Weights of a small image classifier.
Model: 5.2M parameters, arch resnet, activation elu, depths [4, 4, 4].
Rows from block 4, named by matrix and row number. Rows with one number belong to one channel. Each number is 500 + 25 x the weight over its row's rms, rounded and kept within 0 to 999. All counts start at 0. Numbers have three digits each. After the name is the row's rms in percent of the matrix's.
# convs0: first 3x3 conv, stride 2 (model.blocks.4.convs.0.weight, 144x96x3x3), inputs 84-89, a 3x3 kernel for each
# convs1: second 3x3 conv (model.blocks.4.convs.1.weight, 144x144x3x3, transposed), outputs 84-89, a 3x3 kernel for each
convs0.0 094:494469447484527522477497487503471533488544501534504484503522473569500492491518505521510510517573523508472504474521485574458502479482521502483516448516457501510465
convs1.0 097:535551503478473482500448485537504517469500465519450532470494527559494526490537502526496487498465499511490498535447493485469528534465538488470465503528461551426516
convs0.1 116:503492499502474492500551536494543517520511511502469427544504499501513537452486530510502489481563471520504485493499489532514453494518497481516521551501477476514515
convs1.1 106:525484488498501524459527464531478495488537490517526461420512465496545477514534535495520497491516511456526522505524519456507518509464482455478502475560557487515458
convs0.2 102:504491467489497523453531519493545511479509464521486496478515477530606508527492533494492477501520486523506503520477469493494503502518471529508489486513501507488524
convs1.2 102:478391479477465511439526467468487543486494476545510501504515532519513506448542511489499453522489502470498485520456514465477500466499478456519480506468461451464497
convs0.3 111:486457476506475441483502498530470475488483484499495441480493485502450485497520516512509503541571506535551509481482465535497492515509449478520494517522500499532479
convs1.3 103:504504462465507422575505540488508506526501468493529524507471539519487511473492542478448476529424454563490508443544506505513474541524466522510499441548517499498548
convs0.4 106:472492514506531500502515529511534494512557498479519555461475570486478514471517484459504562487497512528433552488475518482491477530490457460493486480554511472480529
convs1.4 103:502501484482485486539460523513486488437476476409505531474442460501462502525503481461465501534512466486491504445475493471518482526503501509471504528477527497480487
convs0.5 097:503503524524487517483516458493527528522477530480492498505491506474479513472475472488501516489467500509469503481500528511453470475534524495469505538510514523515460
convs1.5 097:482483491474489472515506493540478467534494508473501498527562467528468495541523526497520478502480469530485509488473497516485546481474510461532478517532494499529442
convs0.6 095:486485536533429489549499528580498500525521517510518509504513523476501518463499563517523492499517490492432470487465503517487520499478511508476514446476532508499524
convs1.6 099:517512487495504469534497443536512522570479452491533516488476515508490526437498524541494498493517493493493481521457521525479500467531467459499530465484548522519443
convs0.7 097:535500507522466537497477486507494463523491550495533510512473483473525492476554504480527459502513521491488484506504489488470479519558453499459468502519507515496481
convs1.7 099:526490504466525488476516543508478467501504508452527514495562539568473506521507536493465457547522445525477491447515494518474496537513512504513515507481500540462496
convs0.8 125:500514517466491517466472501493501472514518495476506480500545542479535562484496510508505538457494536453443490501498485491489494502479454483479480509500505501498507
convs1.8 110:501517526434519534536468463493462503483490496458448523536483443508481520532536486515495497494485516526484513504465492479499515484509537494479452497510498497533565
convs0.9 092:507524487498509525522493571535491472519478500462502465513479491514514551510534498483532525523533466485452511499544446480470520526527454493492475556526481511514513
convs1.9 101:549503450530480486489518455498441519493467488469493533489490496493502525479514484504494511516492489484501513525513523462490500456486497471527488482496492463532553
convs0.10 097:512474541488503522492508502491499486510510465457500506449527527487505513480519461502516518499565479486478487489525496503493494501536498505537506494530486465500502
convs1.10 102:524504512478491439454493461475506485467506525516505463523477535471498499566542526508519472465456485526502533482503523482508446489466463464453509498498521487479478
convs0.11 098:488487484534518471474494475496510511510465485453476495501472508531504449491517479481524480464513520484513567538492482535459518515477458478505524529488475482508503
convs1.11 104:550487469437441482470519490499455479477515480490476459455567542518532483481437522465500524477476459490510501519515493481449507499489530465473426482505502503510518
convs0.12 093:518493520518471495520509446551541495519513503468538521556514463489552502494445513532498528449465529515527519486528495463480514480484514501490555503514484478490511
convs1.12 098:506501475490470495534433491469476518512503487496497489477518447491572501503497531531440533524514518526452439524518537498496489467441485507499498493487542471486539
convs0.13 098:489504485522465486534501528460482510489497507488512486488572499511541459496492498557457470499441481522527547544511487513512515444532498532495558522465518499494497
convs1.13 100:443503492509513474510496491492524520478453501500478488537537537513498570539494545507497514477523498508472458509521564524503483504464506510547516494531533505469527
convs0.14 097:490529523498548494541549491543512509513495523557525464473529487515510471502526481516481507517459508474503535468496470467505520465498488479476476459482481507516480
convs1.14 101:454506493479495507461484500506514464521444499525496506461536508510475500535506524503516491502519507497481550492482494519500491546554497478548552481454472521486505
convs0.15 105:512496486534541520572474515513525494486534499488480484503523458497466478507488465508515523499496521553551474484500516534484432512507479511491524459499511518542525
convs1.15 100:499507496477493572503528484525464491498431495478488480480498535503478530532492493467496523514498492459488504549490518518496500527486537533566468449469546481482484
convs0.16 098:496442484529507492493529535507481495525511542507514504513476492568543469494504485504486497529500537481500453465491478541517528444504460482486515499486481485503515
convs1.16 097:452520509480485484445520497505469483488534502452483494531523521568507543520485491478537495517509530502500470489503517548522475537522503480509499537496512505510501
convs0.17 091:479540498498529512489504461553491521529530471510480503513493495465510500518481484477517548483573505520479525491525520504486511428544473506493500508545500506521503
convs1.17 095:586500531439520518518476467504542544530477494489492467523497491433570501477479504523493513491484503491532491539467465509517471474496519461494492507491477490501495
convs0.18 119:529495463488512471510496497458523539517506499485470474448493509486452533494499549440484488488472479468479493512491514498493520499507522509476493462531517471516442
convs1.18 104:506527507475523504418536449520457508522511513484477483511539459527529465526507507507541528499510508500484472502481519495468482494486482478505470483498518488430490
convs0.19 088:440535483445479470519532517512516496531531512496478474521490510484498501489521502502551489503523461505485486498520502497505471569514539483476498526511508513489488
convs1.19 091:511509496517499525507459462531533517493486455525501493486461469480507532484503523531468516476488495487484448493531461480496472479526523534470481506512545580524481
convs0.20 090:494515508502457496555476527474488489537452538529510480485543520488530483496519477518517525468532499502447518504543513482509466543507467455507533488509513506516500
convs1.20 095:560498528548501512449500517509558486505461498477466485452512479536544500482498477494488516439492501533478487511470479562512509483473510483504527444550480435520490
convs0.21 098:491489489521498493538497500514514535503529531476479511517452536430494487516472485457493533478473467491495457484502459493443554529503538507477496500537499535509481
convs1.21 105:523501493522504533490544492510511529520446446493470493534496513484530512498487492526500436492530500514506528455487549507503530473465488493525504566492450498468485
convs0.22 113:485563473478509439480494518484494523496499525528476493524528495467526466550472497548439442468454470492525480471491460478543522487514486525493483460467473504514501
convs1.22 103:546540583506570494457483513489499516533508512463472486538452413499464525514471500486507514530493487517557502553498474477480509502496498536523483512459526506482498
convs0.23 099:523510515530451520474475466451488499487464447494474506483472492527523472465500488498542506496456453490500527484531522544493522473464461515522492478480476506508482
convs1.23 100:468525517461507524522489518471500497469530561508541544501522512529476512491485472516498529482537537491502488499477474488464494511518486518515562538511495493521488
convs0.24 095:457505505486510496530495550494496521500531507476484491510521550542455500477520515495528523492488500502491506516467512473507451490462553519483534504506476484496469
convs1.24 097:497542443521521475496491492516478478503460533488487485471510460460500499529501511468523502460515502503500542457484493472505494443475491542537442549468477532502494
convs0.25 094:508510495540485489516527456522506492477506473490482535484501486438516471506488562533474487478447540521489503522489467503493477518535527508480534483482495488503526
convs1.25 097:510514491554467486465518561529481529507507507559517509454473500455505490478476471547491486502449514514493494502505502510530523487463528509464493454552525505535511
convs0.26 088:523516478489506462525496501530499502505517500524490516481474531495511497491498482488469518537479498489524528535470521492504482510491535488504490498459482514533500
convs1.26 090:500494494518488545541526499486529490444503531500528499465510540486494494436506469548493496503505528512493535486499523458492484503449500500476535517521473516501501
convs0.27 095:510519515481464529559475555529513503495578493444520500520477524502485488530541476476462494457552524503501464498492465459496472527503497503547527488483520502480454
convs1.27 104:522500496497504501544483538479532486455505510504508502480537510466521481526518526492509517456500508514482471518483491487449472510473532532421463475497486511503488
convs0.28 088:481488509519472516495470508514492482496487537532497495491515462485522523467451502503491521465526527494530514484468505469553489503478524480493528515458517520502568
convs1.28 098:546520520489502494548517461484550489503495501478454529561493514468530512512488477492494543488544503538498487475557481467534505489504515528469519538488487483517480
convs0.29 091:492480520491542491491497547521487529516522490499512548507494502518458486476567503500500471522496521516497500524461528470498487524518522491452478459463515499491509
convs1.29 099:509538533563516485508476473487502476508487501528475520477483531580470533501465520494539511500501469457480480526460504510483489482461524522485514491497533498507495
convs0.30 097:496489476477494468501504475516497528524499467497515513481444519513502502498513506534534502450513529507494510497487519508477510519487530531478492504492495471496508
convs1.30 099:533465518429462520483509489519460511563506490518503494502542500494463491451508481502484486457446480509496464478463496485508463518508518519524542486514483517464468
convs0.31 109:500522506520517471509467519510547514467485476503478479517520474463474528485466493562467476484448529503513479497508515521478525505446489554498503517496520515461501
convs1.31 101:523535526459528478505480521517500481540481473488497508460483502526412482511498536477489504512495473519533491495485480508523495501522485486487463523495492483469481
convs0.32 105:536487519522518517485467507541558494564516468452459488509496521442494519468470515501484527529474511526495503484520478542489516497520529469505468496454469480512482
convs1.32 103:540535509495485543478478476483498496555516485496485481497540467476468502489485486479508461454506492551523495482480468512478432508521503485513478506520541516517440
convs0.33 122:487461522482475493514511541529443500520491465527518454480555436492537503481462499490536516498475521488447496497485501499541493488499513518508510512503524501488487
convs1.33 110:534526555533450541457558450516492537513469481491558474497581528461539535501450472493522528493486496482476481533537470469489477522510507499448504505515528472502460
convs0.34 105:474518502524490519509477495481500483515476505501462520481559522487456538495481446516506497504513513505500484547531540468531488511486467532522489471509535520514499
convs1.34 104:485516489511465531483510471484510523524499468452494464542473487475517505500498534504528513547537490468478499489468521563459453481511485522509498522457491494471451
convs0.35 097:502518507468462532491476521515517495530463493483454518496521471526558487484529495474513458449501478525496499497511544479504509504522514501483485535486517466499537
convs1.35 101:481496480493502542504553506518505542476506489479453468548508528482488545514465501507499496484495482524470522517482543523569485512524490458526540530459503527537488
convs0.36 088:462468473454490500481450498497538495505529529498487503471515495499492565499474555565515480482482543503526530481522497486518548506487494487508499496492542516509516
convs1.36 096:519475491448549474528522497464498486480523534450506556497478496511517426504505469502502486493497489511523538465468514525514514484516490558481522492492532489498510
convs0.37 083:519525493520499504508532532509525501492474489500509543498515496529527512512423469521500519516493473519477460451511469519529510479509556499517513530492506508524491
convs1.37 095:482517534529476470490525506538475477522481462512527481502496535442480494552510514509535482527500478478506508471466495505496452517449425505571455515522480484461485
convs0.38 092:523500496472497500448511495519471495476548520520494529505514487527476528466504468487530478482457484514482543554499499510475534490468571548523509488477515491489468
convs1.38 097:509478527513472445527513505446507483498513511493512506503506436512502505523514482485465507491505473500498451501528455522499506558444491506483514496532439461457498
convs0.39 099:486494502547497532531477464519516486513524452528521492512526504456502473488527508508500498481525460495495504554498499467510508477478503483515475563497506496512528
convs1.39 102:558470506516524523491489512469523511524528530472523514473509472501535505471509476500480499503487490491505441502474462487480490495483507513495507454564534461551502
convs0.40 089:492502499516456524527531523513511524526521479504520482500481494476542554542466498452541538512488482498512519486469498517488503481517555476533499487487541508477515
convs1.40 095:469509525514468537505516507522524436476482504473498550479535508490514487518494492502478530484519524503476484478465480484477493507502488524515461497528477491522525
convs0.41 117:554499477500575494486541501516484470479494480477487509496463434546530470531539485537488468535523503499534514494533520560445498486505537527507501534503526462506489
convs1.41 109:533525574430516540538523531497512500481516510523474476492512476568524463534569506473510496487524481453517493503517476543445472487504499453508521522513446471499492
convs0.42 102:483522486524472477484482527532501496499471500504472485492538509490511511454518507511473494523493419522480495486497514490490489520536524530501502473484479523503508
convs1.42 100:486534535530546506455475496508515508503473491526471500536520484514515511508484518462466506460514477474499538492517471539494491519546503519552514528458522489478540
convs0.43 092:461506505513484511544510505479512487494483471469508511465521498474556521547492496536528504496466491501493520459503495467538506521528445482479503514511487539464504
convs1.43 098:504515520558481544503518523465503529507543550509499530551471512478487481514486527476500507514475504496516479500514504514473513476481517521482498471492526487474555
convs0.44 119:506489438474496458484495480484480481449474504499512487538499435519519473475506506495444463465452479474485484472493492446457502521543535482527487529519545493500491
convs1.44 109:523545500519534503469466540500554506496520520532512531551518502520496543522531477548501518495510502504499480456528506458485475496498447488527493481485491521473433
convs0.45 103:526483488448470484489539511482493540487482486489513476487517543472524561540522471491507528467462518485521516534500494462466532545527497516493491466506515457518535
convs1.45 103:483489530497480493553501484487518513478505502458527470508487479454462482488552446503494483478473547513473472460495496514483460509497442522539542558519503477491453
convs0.46 092:488481478495517433481515508525522471489458461505511486506479456476484541476495554518525522516537486494524470490492532534485509492525488509493513477551514520524509
convs1.46 097:465525515515523540507499509486494555499469516553506499506445525525531483541527503511487502523477484546479525509520515509549538486528472546469500505537531554504509
convs0.47 084:538508514526472485459496504506530510517538493519537501516496504490476514452489489508513466494499488493494472548526526477484479513484488496460484494487503457514527
convs1.47 095:469521501497512494510521488474477524545517484537510510506506538511487459526497450502454479493494437514510456498479449524548490491526466507513500470548494526497488
convs0.48 121:508493502476537494561512452491514504515488476508495482521469545486453563494459501524546508564530527532532506490522506543446497475491546508479482503518480536549468
convs1.48 107:476532551516520482476450528483510435477482450504475529537540500529512528450556525511488506505491519493501523477504503493515514503498539492513524513462482479462447
convs0.49 105:544481471530544477492460508493522569565498524541514506499543535512442469452503487509487506490471495527493478513468504527534487503466495515437479528475535507534475
convs1.49 100:511479442471505469506486469529538489514536520530466494513514523480492501466512484501492495503464491479516497522478508513492523528528532495498497477552485534513499
convs0.50 084:544469512505502465485465527520485478509483535503488518517521490474461523506499440490524540503498494466508472498497498505464498476513538552497482486479481504520534
convs1.50 097:483533538537512475506430515534505480521518518526524509507503519473483517493533526503520504470482510488489505437491475467521523508528495459540488514513513508492511
convs0.51 120:494465524521496465446467484475513527542509497522512545497522494461567535514507499516472486455451474499483456481472468510520490472496475501515519502471484581495534
convs1.51 106:434422483518520525517511515452538528532482484459508527525574524518537486474453490480503523522494453494528478491519482503490524471516509458467518499472495504503460
convs0.52 099:501477501481516519538494495524498504507489503484483512497516542499514555542515484491501512492468530536443484502462502486507482504496543507500487497502462529535502
convs1.52 101:509548516499511475475446487475500471489475486476523445524525498466441509528539518477474484515500459499498488527507520545506500494424530471494510478465553505522502
convs0.53 089:509539527460511499506469519550485481488516518521463523530536445491502485521506514513537515484486538518489496527479491483482464490522514493509499523491552507493509
convs1.53 097:516491514526484470542543501534472482525508485517489494489505508517492441511452489486473506490473529496462485543513484525489442557478519495525501540531531522489461